config.toml
train_examples = 26041
win_length = 400
arch = "transformer"
shared_expert = false
width = 320
adamw_lr_other_params = 0.0029
batch_size = 128
adamw_weight_decay_other_params = 0.01
Rows from expert 4 of block 11, named by matrix and row number. Rows with one number belong to one neuron. Each number is 128 + 24 x the weight over its row's rms, rounded and kept within 0 to 255. All counts start at 0. After the name is the row's rms in percent of the matrix's.
# up: expert up (model.blocks.11.mlp.up, 8x320x320), inputs 107-213
# down: expert down (model.blocks.11.mlp.down, 8x320x320, transposed), outputs 107-213
up.29 118 [164 106 125 152 140  96 111 102 125  97  74 167 129 132 162 136 146 125 143 134 144 169 128  94 107 109 145 134 111 146  97 149 133 123 154  81 146 123 180 131 113 109 185 170 137  91 152 137 118 139 115 119 148 104 141 119 118 125 135 120 112 153 119 135 139 126  92 161 134  86 130 148 129 138 126 103 111 166 122 176 128 102 143 126 130 103 153 131 117 124 103 140 145 140 103 107  72 125  56 105  92 118 136 106 113  73 155]
down.29 104 [105 127 158 119 168 150 133 120 144 113 118 117 124 119 127 154 152 114 104 141 166 138 112 117  89 159 190 114 149 143 154 175 146 166 146 127  98 164 161 109 114 121 140 124 106 162 137 169 148 104 114 115 146 126 124  96  93 127  91 144 107 140 116 144  52 129 156 105 119  98 132 124 113 133 115 107 168  98 105 147  91 111 145 134 119 110 160 141 137 136 142 118  98 126 163 127 121 127 130 161 111 128 118 128 145 101 190]
up.30 102 [118 152 179  75 124  94 168 124 126  84 104 123 108 127 127 140 136 112 121 144 108 149 128 112 121 101 115 115 133 185 127 128 116  73 100 118 134 131 111 118 103 111 175  98 125 156 141 182 136 101 116 116 139 157 100 129 132  65 127 103 121 115 149 113  92 104 111 111 101 115 156 139 129  84 115 108  62 114 129 163 141 144 102 111 113  92 151 120 161 125 112  90 135  89  86  98 131 127 158 127 131 118 134 130  80  99 133]
down.30 109 [145 134 106 139 123 102 131 184  99 138 177  96 136 103 113  91 125 133 156 120 148 152 112 134 111 121 123 169 124 126 110 123 135 186 151  77 124 114 136 139 152 126 144 148 130 111 113 112 122 142  67 133 148  64 113 127 122 150 144 109 142 116 124 106 145  89 125 135 140 120  62 133 146 102 100 158 132 145  96 145 125 144 138 137 111 148  97 114 111 107 130 125 127 140 128 136 151 108 123  85 129 101 135 130 112 137  90]
up.31 111 [100  95 119 132 165 112 135 143 141 125 107 141 104 139 199 145 134 151 132 130 129 114 101 134 136 105 113 186 117 125 128 144 128 149  78 158 151 115 127 131 105 130 130 138 151 119 100 128 120 130 115  94 170 104 101 123 129 175 111 112 139 157 177 158 105 134 173 117 151 152 103 167 104 141 129  52 142  92 123 131 112  96 108 139  97  92 137 128 113 145  59 111 112 130 146 131 146 158  99 160 130 129 144  92 124 145 120]
down.31 098 [105 160 127 124 148 152 117 157 141 122 135 129 100 106 108 142 110 131 126 159 129 149 110 125 104 159 155 133 102 130  90 136 195 115 151 131 179 117 112 145 137 135 123 161 103 157 114 132 152 145 143 122 167 151 126 112  92  85 105 118 113 115 178 143 117 141 133 168 166 164 157 135 137 149 125 132 139 127  92 134 121  93  73 162 130  81 142 103 143 111 122 116 137 140  82 132 104  77 109 128 113 141 118 106 170 115 128]
up.32 125 [ 98 153 115 128  96 119  90 116 147 128 190 141 171 145 150  95 117  96 115 126 181  74 122 158 116 112 117 127 121 114  85  98 141 117 136 159 173 142 143 111 127 153 126 110 117 124 169 125 116 156 110 153 132 124 140 153 163 139 119 163 147 122 159 100 120 129 141 145 107 135 162 163  93 127 135 138 106 113 132 152  90 148 102  83 113 120  92 148 113 155 146 150 122 100  85  97  90 188 124 128 107 130 153 119 132 143 128]
down.32 121 [118 108 103  94 103 168 116 181 160 135 115 166 131 125 133 133 125 131 135 135 129 126  68 140 117 159  99 130 147 146  98 129  97 129 115 101 155 139 137 101 119 106 150 131 140 138 101 168 101 113 160 144 140 144 110 119 118 132 114 180 117 139 117 151 123 116 182 157 131 116 127 157 134 131  71 167 116 111 121 138 141 135 143 156  95 169 110 114 128 141 174 157 136 133 122 112 129 119 128  65 121  97 168 135 111 105 138]
up.33 120 [108 122 104 128 134 118 104 117 119 115 134 125 149 143 137 150 137  72 134 117 117 144 160 160 144 139 123 136 138 128 117 134 118 143 130 130 138 131 160 107  78 104 123  64 121 114 132 160 101 154  78 146 143 149 121 141 103 156  95 106 119 146 155 117 148  96 163 106 114 135 150 145 100 133  78 119 180 122 131 178  96 126 124 126 119 119 173 115 113  98 142 156 125 123  92 139 142 131  99  95 112 145  98 132  91 105  95]
down.33 129 [121 160 142 181 124 114 137 109 126 128 138 135 158 120 115 114 106 121 124 128 187 126 155 111 123 162 173 116 125 135  50 122  82 189 131 129 134 143 107 142  84 117 124 117  91 125 138 123  95 142 100 110 139 122 155  96 166 145 104 128 130  86 110 128 120  73 145 126 145 109 148 172 148 175 138 120 158  94 146 122 165 176 121 123 146 130 126 149 136  94 120 118 104 116 104 182  99 113 105 150 131 117 153 123  81 147 118]
up.34 126 [156 123 109 140 152 158  98 126 151 132 167 126 148 120  73 118 105 161 122 172 146 121 170 143 132 105 119 131 120 153 109 160 182  94 130 119 104 132  92 116 137 146 143 131 150 129 163 155 129  84  95 163 143 175 126 127  84 128 121 118 159 109 114 175  98 145 138 171 102 101 161 130 114 160 161  84 105 155 105 196 105 133 132 145 169 174  84  99 122 111 132 110 148 165 149 150 133 148 144 138 103 114 155 115 134 130 111]
down.34 116 [ 95  93 128 153  96 144 159  78 124 168 135 143 149 101 144 137 139 103 171  98 177 137 119 125 117 111 116 132 120 107 147 115 119  99 128 135  94 134 124 170 156 151 115 125 123 106 137 100 143 174 103 109 116  88 126 126 126 141 128 157 133 136 132 114 127 127 138 126 149 123  80 161 163 140 114 137 122 148 113 137 157 124 150 147 147 129 122 167 132 138 134 136 155 112 150  96 108 130 130  71 136 103 115 140 147  91 143]
up.35 104 [129 121 138 132 113 117 146 123 108 119 129 115 158 122 128 109 131 105 163 124 124  87 145 132 164 131 137 149 133 139 105 125 143 136  98 137  70 138 102 137 116 145 130 142 146 102 101 169 130 153 125  87 139 122 135 167 159 149 116 106 126 158 103 111 165 144 118  84 117 136 110 180 128 100 147 140 129 177 120 103 164 142  93 140 170 100 103 122 106 106 178  97 173 145 164  94 157 147 150 116 127 164 140 155 137 169 158]
down.35 107 [136 143 129 114 144 132 151 133 130 143 102 152 107 115 135 105 134 189  83 146 127 122 106 144 103 101 110 107 149 111 135 157 127  99 128 146 116 130 142 129 106 121 114 164  74 150 135  83 141 160 152 158 152 160 149 116 143 130 150 146 156  87 120  77 137 143 125  67 139 104 162 106 138  97 155 135 122  95 118 135 112 103 148 106 104 135 101 103 144 147 149 115 133 148 167 141 142 144 113 123 138 139 118 164 155 137 144]
up.36 119 [120 160 104 121  98 121 134 123 195 134 123 122 133 100 106 128 125 155 170  82  83 102 134 135 168 155 133 140 103 115 131 130 145 151 107 159 111 130 148 151 165  82 145 147 131 112 154 113  90 137  70 128 131 151 183 134  78 201 134 106 126 107 124 130 123 131 114 121 123 122 134 138 124 130 125  97 126 124 125 152  75 117 133  86  85 111 151 116 127  67 174  79 138 121 138 154 126 129  68 119  98 124 114 103 124 109 118]
down.36 113 [138 140 125 145 143 125  74 132  93 105 123 117 153 136 149 172  99 104 136 124 142  96 110 126 146 105 130 119 133  96 134 126 161 109 114 132  83 122  97 149 120 127 144 116 149 130 120 147 112 114 112 110 124 109 136 123 130  94 155 101 129 134 119 143  47 158 151  93 104 159 153 125 120 165  81 118 134 140 100  92 126 128 164 137 123 137 165 148 113 132 155 112 107 122 133 121 102  90 162 135 142 107  99 100 137 181 120]
up.37 091 [161  81 108 130 149 121 100 105 105 103 139 144  96 123 128 116 139 136 104 146  95 133 161 122 139 135 145 149 110 141  73 116 114  94  92 120 149 112 132 113  69 106 111 153 132 120 118 116 118 152 123 139 153 148 132  95 134 104  88 156 115 114 114 124 134 137 110  78 155  88  91 163 134 133 131 103 163  96 100 109  94 130 138 130 120 139 155 144 156 112 134 156 128 113 124 166 104 127 124 131 123 182 131 116 174 113 109]
down.37 098 [ 94 110 131 148 154 164 145 125 166 151 108 136 127 123 108 146 115 100 119 106 171 155 141 157 148 125 128 123 115 126 128 132  85 140 121 127 192 170 110 115  92 119 112 158 111 126 115 127 147 115  95 109 116 155 127 106 131 111 127 155 113 173 110 146 130 128 137 135 147 130 152 136 109  97 191 114 132 116 116 107 122 102 140 157 163  87 115  47 100  98 115 111 152 100 123  98 132 119  95 146 139  97 123 110 163 108 114]
up.38 115 [171  86 144  95  94 124 117 141 147 111 133  97 129 151 119 173 111 145 153  80 112  96 143 114 118 151 119 137  96 127 185 122 141 107 178 102 100 170  67 117 130 116 144 144 129 144 108 141 138 109 116 128 128 113 132 136 152 129 145  93 126 101 151 122 174 124 126 118 137 118 129 136 111 136  82 109 127 149 130 169 136 132  96 122 137 122 124 114 140 140 161 159 124  72 140  86 138 139 164 107 131 119 103 178 103 143 114]
down.38 102 [126 128 159 164 108 111 140 134 134 157  92 116 105 154 135 129 137 127 121 100 123  96 160 131 135 134 132 149 121 126 107 153  95 159 148 147 149 112 165 112 112 177 145 150  99 143 105 203 150 109 130 157 145 134 104  98 118  91  86 145  99  76 127 113  78  96  74 104 130 146  99 135 134 120 114 118 116 142 140 175 139 148 130 143 168 132 136 121 110 111 151 103  98 162 139 129 165 107 131 108 144 136 119 126 136  96 135]
up.39 095 [141 126 110 154 140 158 108 118 111 125 127 127  96 133 135 140 134 158 118 111 135 122 126 154 134 107 129 132 162 114  67 149 174 150 129 121 131 180 131 155 134 127  95 115 124  87 142  87  67 134 141 127 125 152 115 112 146 133 159 140 133 107 139 129 109 142 154 133 132  94 135 138 125 103 123 121 120 153 146  88 158 150 137 137 111 143 117 127 180 117 146  55  82 156 222 174 117 112 109 145 115 145  91  96 135 136 128]
down.39 097 [127 122 119 196 132 123 122 124 113 137 152 128 165 114 120 156 116 117 136  97 161 147 135 116 126 117 154 157 100 150 111 160 112 121 119 119 148 116 153 153 158  90 105 144  82  75 115 121 149 162 119 156 106 158 154 160  83 144 120 138 144 123 140 142  75 123 154 110 137 104 118 160 145 112 173 152 134 149  84 120  80 121 105 165 123 122 123  88 109 123  76 100  88 107 130 112 150 168 125 145 149 116 124 123 159 141 139]
up.40 110 [128 124 149 161  95 120 111 156 116 133 138 124  78  77 142 152 107 101 143  82 131  87 137 149 149 119 130 155 123 189 139 171 142 146 101 141 118 109 106 117 200 148 140 109 148 142 112 129 112 127 132  94 143 120 128 108 154  78 129 137 114 149 107 146 111 150 183 159 108 189 140 106 110 115 135 140 134 106 109 127 150  79  66 121 163 126 110 151 147 128 108 147 117 107 126  97  81 124  98 111 120 159 149 123 127 142 168]
down.40 113 [127 168 130 158 146 128 133 111 113 128  92 128 114 167 134 146 149 133 148 108 143 169 134 195 158 160 125 147 173 107 166  80 133 122 134 124 134 159 139 116  95 156 106 154 130  87 157 144 145 162 107 139 137  90 166 157 110 150 149 160 119 131 153  96 128 112 122 143 134 125 142 117 120 115 115 136 163 120 130 121  79 109 111 146 119 116 160 113 103  96 127 167 109 128 136  93 120 104 104 150 115  92 143 117 128 142 120]
up.41 114 [149 113 141 132 123 169 134 126 101 180 107 108 151 144 117 134 102 131 151 164 156 119 134 114 116 156 142 160 154  92 145 143 152 122 139 120 118  93 105 112  96 112 126 174 143 144 173 141 143 123 114 158  89 155  97 111 165 108 134 155 118 110 120 145 124  93 106 158 129 135 138 138 166  48  90 103 153  94 104  90  94 178  97 109 102 146 149 147 108 144 148 131 139 154 115 199 158 148 113 154 133 155 145 125 150 119 151]
down.41 146 [ 90 119 161 165 142  73 161 209 105 105 164 132 148 105 157 103 184 107 195 116  93 121 150 121  89 195 116 164 153 176 160 100 123 119 185 127 130 151 136 140 126 133 125 160 125 102 104 113 139 118 150 127 133 161 123 134 126 111 134 142 105 138 145 101 141 132 114 138 164  93 106 117  61 125 102 125 105 108 130 110 116 100 119 150 104 156 108 128 177 126 152  79 132 142 108 104 148 130 133 124 140 116 111 128 122 131 154]
up.42 120 [159  97 131 154 133 128 125 123 182 142 119 114 119 112 157 124 125 124 119 135 112 151 111 148 137 154  93 127 127  93 114 106 158 125 124 148 102 119 111 121 110 131 145 158 137 164 104 153  88 142  99  67 141 125 159 185 117 162 131 146 154 149  87 152 141 110 106 121  87 141 142 140 140 158 140 115  89 110 158  84 113 115 122 131 152 105 136  83  91 144 125 153 100 108 108 124 110 140 162 120 120 118 147 118  98 141 131]
down.42 135 [145 114 100 122 137 162 102  91 114 126 164 128 129 140 136 188 151 133 123 108 145 132 132 139  95 144 163 106 153 125 158 145 150 116 149 154 147  90 115 138 152 158 143 123  88 135 118 135 144 135 134 122 114 103 127 159 113  94 130 170 102 128 127 116 118 123 139 138 180 132 142 136 105 161  77 140 154 105 108 139 128  82  93 103 116 164 110 126 118 148 107 124  98 133 182 145 112 139 104  97 136 100  98 116 115 210 140]
up.43 109 [ 79 131 140  87 141 127 114  90 117 107  59 154 123 125 116  97 140 128 127  97 175 151 127 147 120 139 145  86 161 123 131 110 122 171 146 119 145 141  86 146 136  87 157 158 133  76 125 109 153 116 168 154 105 126 140 134 132 102  96 149 110 100 170 138 131 104 170  97 158 151 111 113 136 131 131 121  77 142 148  93 133  75  80 136 117 154 132 150 112  96 137 143 149 153 162 164 106 134 133 133  75 142 155  81 136 174 173]
down.43 113 [157 118 129 122 135 112 160 164 126 101  97 117  91 129 110  94 116 124 179 136 122 168 139 134 151 171 136 140 152 144 113 168 131  84 113 125 147 131 136 115 144 142 127 168 123 116 147 107  88 124 122 119 118 120 124 158 136 147 146 143 131  71 182 126 143 126 145 159 121 106 107 105 132 182  94 108 144 135  92 129 179  74 125 136 126 147  87  90 142 156 151 155 122 126 177 137 171 144 112 142 144 134 135 140 145 109 139]
up.44 060 [146 134 131 118 113  90 127 111 139 128 152 121 104 168  95 152 133 155 100  94 132 141 123 142 156  81 103 113 149 161 130 141  97 107 164 118 140 125 112 118 138 112 125 133 126 154 168  95 142 161 119 156 147 104 163 128 152 103 138 128 135 158 109 141 149 132 148 111 120 114 108 130 144 155 130 159 124 151 100  98 146 129 133  75 119 114 166 159 145 138 149 110 126  85 130 136 123 129 144 138 121 100 133 153 129 122  97]
down.44 056 [142 145 107 147 103  93  94 152 120  82 140 101 168 126 118 108 129 127 148  91 109  88 158 127  87 179  86 107 104 153 122 134 121  73  97 140  98 108 115 102 165 113 185 146 125 108 131 111 108 162 144 158  98 125 108 115 154  78 120 109 124  97  75 121 169 173 146 114 122 125 140  90 151 184 118 120 121 111 124  99  84 165 109 117 166 144  86 137 116 160 121 119 124 111 163 145 145 142 165 112 119 116 105 167 119 132 178]
up.45 081 [142 132  96 127 162 101 164 101 101 114 120 154 107 105 100 150 133 129 123 126 106 123 181  70 120 130 112 164 134 149 102 100 107 142  91 116 103 102 151 131 135 133 140  94 108 136 128 149  75 125 127 110 103 137 121 109 128 139 119 168 151 185 138 118 104 149 118 140 121 136 128 146 147 152 131 104 110 172 138 133 100 128 115 101 145 109 132 133  93 157 157 114  79 159 143 141 124 186 169 129 136 101 106 118 154 147 144]
down.45 091 [101  97 111 164 155 131  95 107  96 132 173 132 168 147 143  93 147 150 149 101 119 157 152 130 113 123 136 122 136 114 139 136 154 149 112 117 131 164 121 169 173 111  85 151 101  87 146 130 152  95  87 169 113 110 126 114 153 119 121 132 114 134 134 128 102 113 147 150  84 171 126 133 132 142  89 135 116 113 119  85  79 136 155  83 127 146 120 150 146 133 127  99 104 116 105 132  87 146 145  99 164 138 106 166 127 127 139]
up.46 100 [170 189 139 132  99 117 127 158 134 118 104 137  91 166 141 149 111 133 140 131 147 145 136 151 128 144 104 168  96 175 130 164 119 143 117 188 144  96 151 119 152 144 100 188 115  93 108 112 137 119 118 121 166 169 112 112 141 172 118 134 124 136 120 134 136  72 131 151 125  79 136 141  96 156 157 127 127 151 101 151 122 120 100 156  96 132  87  65 161  72 131 111 128 135 121 114 156 105 178  88 112  95 138 119  73 124 116]
down.46 090 [118 103 146 114 136 178 138 137 107 120 103 105 149 147 125 152 124 105 152 146 106 100  95 133 107 112 134  83 117 153 147 145 133 145  96 153 100 150 166 154 178 111 151 150 142 148 113  95 180 115  77 149 107 115 113 147 131 155 125 109 140 121 173 153 134 148 150 175 104 166 148 142 121 107 119 125 103 155 139 161 147  90  95 115 122 162 135 186 125 112 117 130 102 107 118 126 152 122 136 157 139 108 113 141 133 147 126]
up.47 118 [118 102  97  98 116  94 129 130 178 134 128 114 136 102 130  99 144 125 109 114 157 118 138 127 135 138 112 118 133 126 124 184 124 136 148 106 166 143 132  95 102 135  86 114 118  75 130 164 170 125 155 110 100 185 118 106  87 135 120 155 144 122 104 112  92 107 164 109 130 104 180 107 140 113 112 181 105 141 102 152 125 113 115 109 128 112 149 128 123 146 126 135 100  93 156 137 121  96 116 149 156 186 114 123 114 151  89]
down.47 113 [162 161 109 142 188 148 121 135  97 102  85 109 130 144 134 110 143 147  95 131 123 112 132 129 137 170 114 178 149 163 136 115  70 131 143 152  85 104  69 126 126 102 107 125 151 146 124 146  95 150 118 144 104 157 149  81  94 141  86 187 136 174 116 150 170 147 152 160 147 111 177 138 104 148 129 123 143 123 141 111 104 146 119 128 123 149  84 112 135 110 106 108 182  97 136 151  98 118 177 125 112 138 131 172 111 114 166]
up.48 089 [123 162 123 118 134 114 127 105 130  97  92 135 125 115 159 140 122 104 137 132 122 124 151 119 175 142 138 107 117 147 156 147 138 125 120  99 138 159 116 128 123 118 119  96 139 136 123 120  94 139 155 142  88 117 132 139 134 118 107 117  72 124 115 107 155 145 131 112  76  94 194 116 158 132 104 177  83 160 125 110 184 127 124 133 155 126 118 116  65 152 123 136 118 134 137 120 108 104 106  95 101 135  97 119 163 141 115]
down.48 085 [100 162 145 153 133  71 144 123 150 100 132 150 150 107 131 119 129 122 126 117 125 118 160 124 112 128 149 141 108  70 106 146 165 148 123 133 122 145 109 146 128 132 160 119 132 165 107 114 134 109 118 126  58 109 135 159  88 146  97 174 143 128 114 123  93 122 129  91 176 165 152  98 131 117 144 146 102 124 144 144 137 146 198 138 182 134 135 126  91 162 164 164 128 147 122  98 107  85 103 142 118  97 107 116 109  92 169]
up.49 070 [146 147  99 150  97 182 100 173 183  79 137 110 188 140 141 164 127  97 104 112 118 130 161 131 107 103 120 140 113 130 115 121 117 115 139 141 122 117 159 146 145 111 108 144 162 135 155 106 133 148 146 114 143 173  67 127 144 164  77 115 112 152 131 136 160  91 127 147 130 122 137 126 132  99 122 138 149 114 128 109  94  60  86 110 118 166 145  96 110 127  83 124 113 142 137 137  87 125  92 119 117 109 128 150 141 118 107]
down.49 067 [150 108 120 148 141 131 106 174 116 164 119  92  96 142 148 149 170 102 108 140 103 106 114 103 127 135 109  71 139  97 127 138 117 130 152 154 151 104 132 118 136  85 141 118 112 115 117 142 153 157 146 132 134  71 137 145 154 104 139 105 111 102 117  88 129 151  81 147 110 165 146 118  92 124 120 134 125 101 133 131 135 161 136 146 122 150 108 134 120  95 156 128 110  70 113  97 177 159 155 120 122 115 127  93 135 135 122]
up.50 112 [101 124 109 156 134 109 112 105 107 115 123 128 111 152 109 151 122 147 125 170 119 160  80 123 140 123 149 100 121 131 117 147 123 155 137  77 163 159 144 168 128 147 166 124 131 169 121 129 136  94 101 139 156  90 105 134 129 155 139 115 116 106 160 125 116 101 132 173  87 135  99 137 135 116 117 139 120  98 111 160  77 112 127 132  93 129 157 127 164 123 103 175 127 128 102 145  98 131 104 135 118 137 168 139 118 109 184]
down.50 101 [103 110 131 118 117 150 135 118 137 151 143 138 124 144 127 109 130 159 131 137 148 167 145 130 135 145  96 167  93 110 132 138 138 140 135 148 147 163 144 120  84 139 155 156 133 110 123 128 132 159 131 103  93 152 147 109 115 143 174 127 148 139 167 187 111 135 104  89  92 108 115 151 182  79 121 124 154 139 127 160 101 103 111 170 121 118 129 139  95 164 155 153 134 148 135 114 145 137  88 115 130 115 128 111 119 106 164]
up.51 105 [157  77 144  66 150 117 119 144 144 116 128 110 128 106 130 162 104 154 123  86 136 173 167 157 128 145 117  83 114 125 124 118 140 142 107 158 134 139 111 123 147 162 175 117 125 125 126 165 110 162 136 165  96  91 178 114 166 130  81 143  95  90 105 142 148 102  98  95 124 134 124 115 205 111 116 134 106 114 122 144 117 141  97  92 122 133 137 135 133 132 121  58 130 151 150 102  83  98  94 153 117 164 125  80 121 152 146]
down.51 114 [141 117  82 138  90 141 164 167 104 136 134 153 130 137 108 111 146 126 126 127 108 134 115 107 136 114 119 104 145 123 125 126 162 125 160 142 109  97  59  62 137 130 107 123 119 125 114 135 146  80 120  97 118  98  93  96 142 157 126 107 119 127 132 102 123 157 116 130 142  89 108 101 113 130 115 140 112 126 146 107  88 102 151 140 146 151 140 117 142 143 157 135 121 151 115 149 122  97 106 114 137 147 172 127 110 139 112]
up.52 064 [ 69  94 107 123 137 108 147 109 140  94 148 145 100 150  96 135 127 107 176 132 130 173 169 114 115  98 124 129 127 120  89 127 120 127 128 114 184 109 126 136 114 133  92 102 160 148 161 137 111 103 129 142 148 137 143 140 100 141 145 155  92 136  87 132  94 133 145 117 118 118 165 123  90 145  98 112 112 154 151 153  98 126 120 148  98 110 162 154 100 144 104 100 156 131 136 110 168 168 125 163 137 155 138 119 107 168 119]
down.52 057 [169  97 117 137 147 106 121  97 113 131 138 104 120 100 182 112 150  99 116 163 109 108 139 128 121 136 140 114 173 147 137 101  92 145 143 137 164 103 176 165 132 150 126 151 117  89 133 165 171 134 121 128 150 158  66 115 103 121 118  87 146 130  97  87 100 134 108 145 188 158 126 135  90 139 133 152 136 143 145 100 124 116  78 123 116 144 107 111 100 117 133 139  90  99 117 107 131 127 152 144 109 146 162 117 160 124 158]
up.53 111 [142 118 173  95  92 124 102 163 137 132 130  81 143 160 117 104 136 142 140 111 118 134 118 144 118 144 156 167 100 153 125 166  79 124  93 167 102 161 137 110 166 129 122 142 137 105  95 164 148 123 160 158 139 102 139 161 139 129 121 105 113 137 147 152 153 118 150 127  92 150 106 151 176 150 140 141 131 130 148 140 151 142 108 109 133  84  99 160 131 160 153 107 118 168 143 129 123 138 139 119 158 101 138 139 149 133 142]
down.53 112 [162 206 158 149 100 140 155 145 150 138 128 172 109 132 138  94 128 145 172 121 104 124 147 160 147 139 143 163 126 150  93 128 134 135 163 118 151 132 160 185 142 132 150 164 117 142 149 139 109 104 107 123 121 163 136 148 128 114 115 104 143 136 136 135 137 121 115 127 132 139 107 166 144 155 187 146  98 129  97  86 101 101 120 118 182  75  86 180 121 129 133 141  93 181  68 157 173  70 120 100 135 123  92 158 116 106 122]
up.54 084 [124 136 108 125  98 107 107 123 156 116  97 161 116 143 104 112 120 153 117 139 136 194 119 128 158 139 136 120 140 134 121 179 153 110 117 140 142 103 119  86 116 115 111 149 114 113 113 116 150 102 124  99 133 117 151 126  99 128 134 129 150 108 130 129 109 126 128 157 147 105 182 127 118 158 158 146 105 123 110 107 172 152 116 118 160 104 117 121 145 129 132 130 138 165 186 148 142 130 110 131 144  99 159 121 159 146 140]
down.54 084 [103 109 123 122  93 119 151 125 150 106 128 156 105 145 185 139 113 133 104  76 178  89 144 132 158 126  83 139 111 131 139 113  97 122 141 143 121 122  96 137 152 161 147 127 142 126 165 129 110 143 129 121 113 107 132 135  79 127 107 166 135 135 169  75 112 117 130 135 150 118 123 141 178 149  94 133 127 130 142 155  70 159 150 145 120 147 100 109 145 125 179 140 118 119 138 120 152 110 109 145 103 144 119 119  98 103 133]
up.55 086 [143 124 130 110 131 111 120 102 122 129 139 100 101 111 107 162  97 125 143 119 144 163 164 173 109 129 136 161 180 136  94 177 170 103 128 150 153 119 143 144 116 172 128 101 114 128 142  95 119 142 125 128 133 123 107 160 118 141 100 105 151 139 123 131  83 124 148 106  95 175 124  92 136 148  98 121 109 159  87 176 126 161 100  84 144 125 143 117  93 169 154 118 117 109 146 124 113 122 166 130  94 104 120 191 131 176 133]
down.55 103 [132 148 123 132 133 132 103 110 144 163  96 149 150 154 101 124 101  93 111 179 184 141 160 136 136 121 168  92 168 150 117 130 100 162 120 107 150 131 152 158 146 105 128 115 116 127 138 116 168 145 147 151  84  84 139 106 105  86 132 133 181  98 146 144 112 114 137 112  86 144 110 112 145 122 114 120 161 130 135 110 105 119 149 147  73 102 137 118 109 130  60  92 137 144 172 126 137 114 101 149  86 117 126 162 133  85 117]
up.56 106 [116 128 128 127 132 125 115 127 131 134 148 123 119 132  92 120 113 123 158 124 138 138 142 168 150 107 102 169 106 110 107 111 131  98 143 144 147  91 143 108 147 148 135 103 109 141 131 141 125  66 172 114 119 127  87 101 147  56 127 121 119 144 104 132  95 105  93 138 130 111  87 134 104  95 148 136 106 118 168 123 125 132 134 134  73 145 102 103 118 133 114  99 103 128 153 117 145 112 156 161 112 145 102 129 102 101  96]
down.56 090 [122 124 128 127 148 106  66 167 130 155 136 145 186 134 150 127 122 114 139 119 141 182  97 112 132 111  97 158 132 153 137 159 138 174 109 128 138 156 144 121 164 158 121 145 150 144 149 126 121 133 182 164 126 122  85 100 145 159 144 111 146 131 112 166 102 136 124 154 142 138 117 119 131 125 146 148  79 133 137 160 142 103 142 141 110 125 126 139 169 156 110 138 125 135 107 106  97 141 177 153 111 130 150 118 134 147 150]
up.57 087 [102 122 131 120  93 123 122 129  73 127 158 149 135 154 100  92 140 128 139 155 105 128  99  93 160 149 143 155 157 149 143 128 116  83 121 102 169 116 138  92 133 133 148 136 114 165 112 115 136 147 157 111 149 131 143 138 102 140 148 133 133 138 137  96 108 114 123 113 102 136 113 105 129 135 114 161 140 155 171 190  93 145 133  74 144 122 145  91 141 111 149 128 122 149 115 124 107 213 103 119 160 128 123 143 124 136 169]
down.57 078 [ 82 123 130 139 182 161 125 147 126 102 134  85 109 141 112 145 101 110 140 139 167 121 142 101 105 147 144  99 168 174 155 121 116 115 128 176 139 142 146  88 186 119 120 111 104  92 112 142 100  86  82  92 134 142 151 132 170 145 130  92 120 139 110 147 136 122 116 138 122 104  83 129 124 101  91 127 106 108 162 113 125 122 123 121 109 136 107  95 125 154 118 175 162  79 130  92 152 120 114 152 113 128 118 137 180 137 130]
up.58 102 [146 141 111 123 118 100 151 167 134 108 113 127 108 119 109 125 129  70 155 114 107 139 170 186 165 125 151 215 118 128 119 151 149 152 135  56 141 117 101 124 174 121 116 147 119 158  91 118  93 101 133 119 145 156 137 110 132 142 122  87 104 106 119 145 122  82 137 128 105 114 110  96 154 138 124 124 169 167 131 106 130 129 152 115 149 100 103 126  99 128 124 141 128 121 101 109 145 124  98 115 137 156 140 132 134 132 123]
down.58 092 [158 119 105 155 165 171 123 126 118  63 158 108 129 128  83 104 163 147 164 153 137 138 109  97 139 123 128 135 115 103 176  98 116 129 145 133 147 116  69 126 125 119  73 146 117 138 118 129 107 147 132 131 107 146 134 186 136 106  88 155 138 176 137 124 140 136 112 170 115 140 140 129 137 128 164 117 142  99 131 126 106 118 138 100 141 115 118 123 122 114 149 106 122 147  97  83 154 141 122 146 101 105 133 144 111 131 125]
up.59 110 [125 132 115 153 124 100 119 147 128 124 148 134 117 112 123 121 136 171 133 113 139  85 139 126 151 164 130 134  95 121 138 120 160 103 103 135 175 113 110 138 160 138 116 144 186 115 136 114  88 127 117 135 153 152 116 105 159 167 135 112 157  90 135 126 133 121  99 144 134 103 153 127 126 140 115 124 137 111 103  74 162 151 125 163 126 154 133  81 141 133 142 136 163 139 138 161 131 162 108 163 122 119 162 122 115 123 105]
down.59 093 [152 165 147  97 101  82 104 119 118 144 159 135 151 135 174 136 125 147 122 171 110 108 147 144 123 139 132  92 157  86 119 157 106  86 113 140 102 114 169 178 137 107 149 161 118 137 106 112 144 142 155  84 129 104 144 140 134 140 133 160 136 137 142 145 163 153 145 163 174 123 142 134 125 118 125 109 144 124 137 123 111  88 130  99 150 116  91 148 143 175  76 135 130 108 121  80 141  74 127 124 146 106 143 159 133 112  94]
up.60 104 [112 117 124 105 117 132 133  94 129 154 127 109 106 151 158  91 133 126  87 153 135 108 162 120 155  98 112 147 179 162 156  95 124 128 122 110 133 121  85 112  99 170 111 123 143 120  87 157 132 134 137 134 113 128  91 163 138 126 123 162 113 112  99 174  80 106 107 127 109 110 130 117 148 137 122  79  89 117 129 115 132 121 107  87  63 110 182 126 131  99 144 128 111 120 155 128 149 139 145 165  74 151 130 112 124 133 125]
down.60 104 [ 63 127 131 126 154 126 135 142 145 130 150 135 133 131 168 163 163 157  74 119 130 135 152  94 139 139 148 176 136 122 134 117 145  95 171 143 100 127 127 118 145  91 145 139 123 116 123 100 150 164 136 105 168 104 179 180 137 139  81 118 126  99 139 133 124 102 132 152 129  85 103  87  98 152 157 118 156  96  97 150 112 130 120 129 139 140 135 136 155 130 124 161 101 104 146 111 119 170 146 138 122 101 146 133 124 117 133]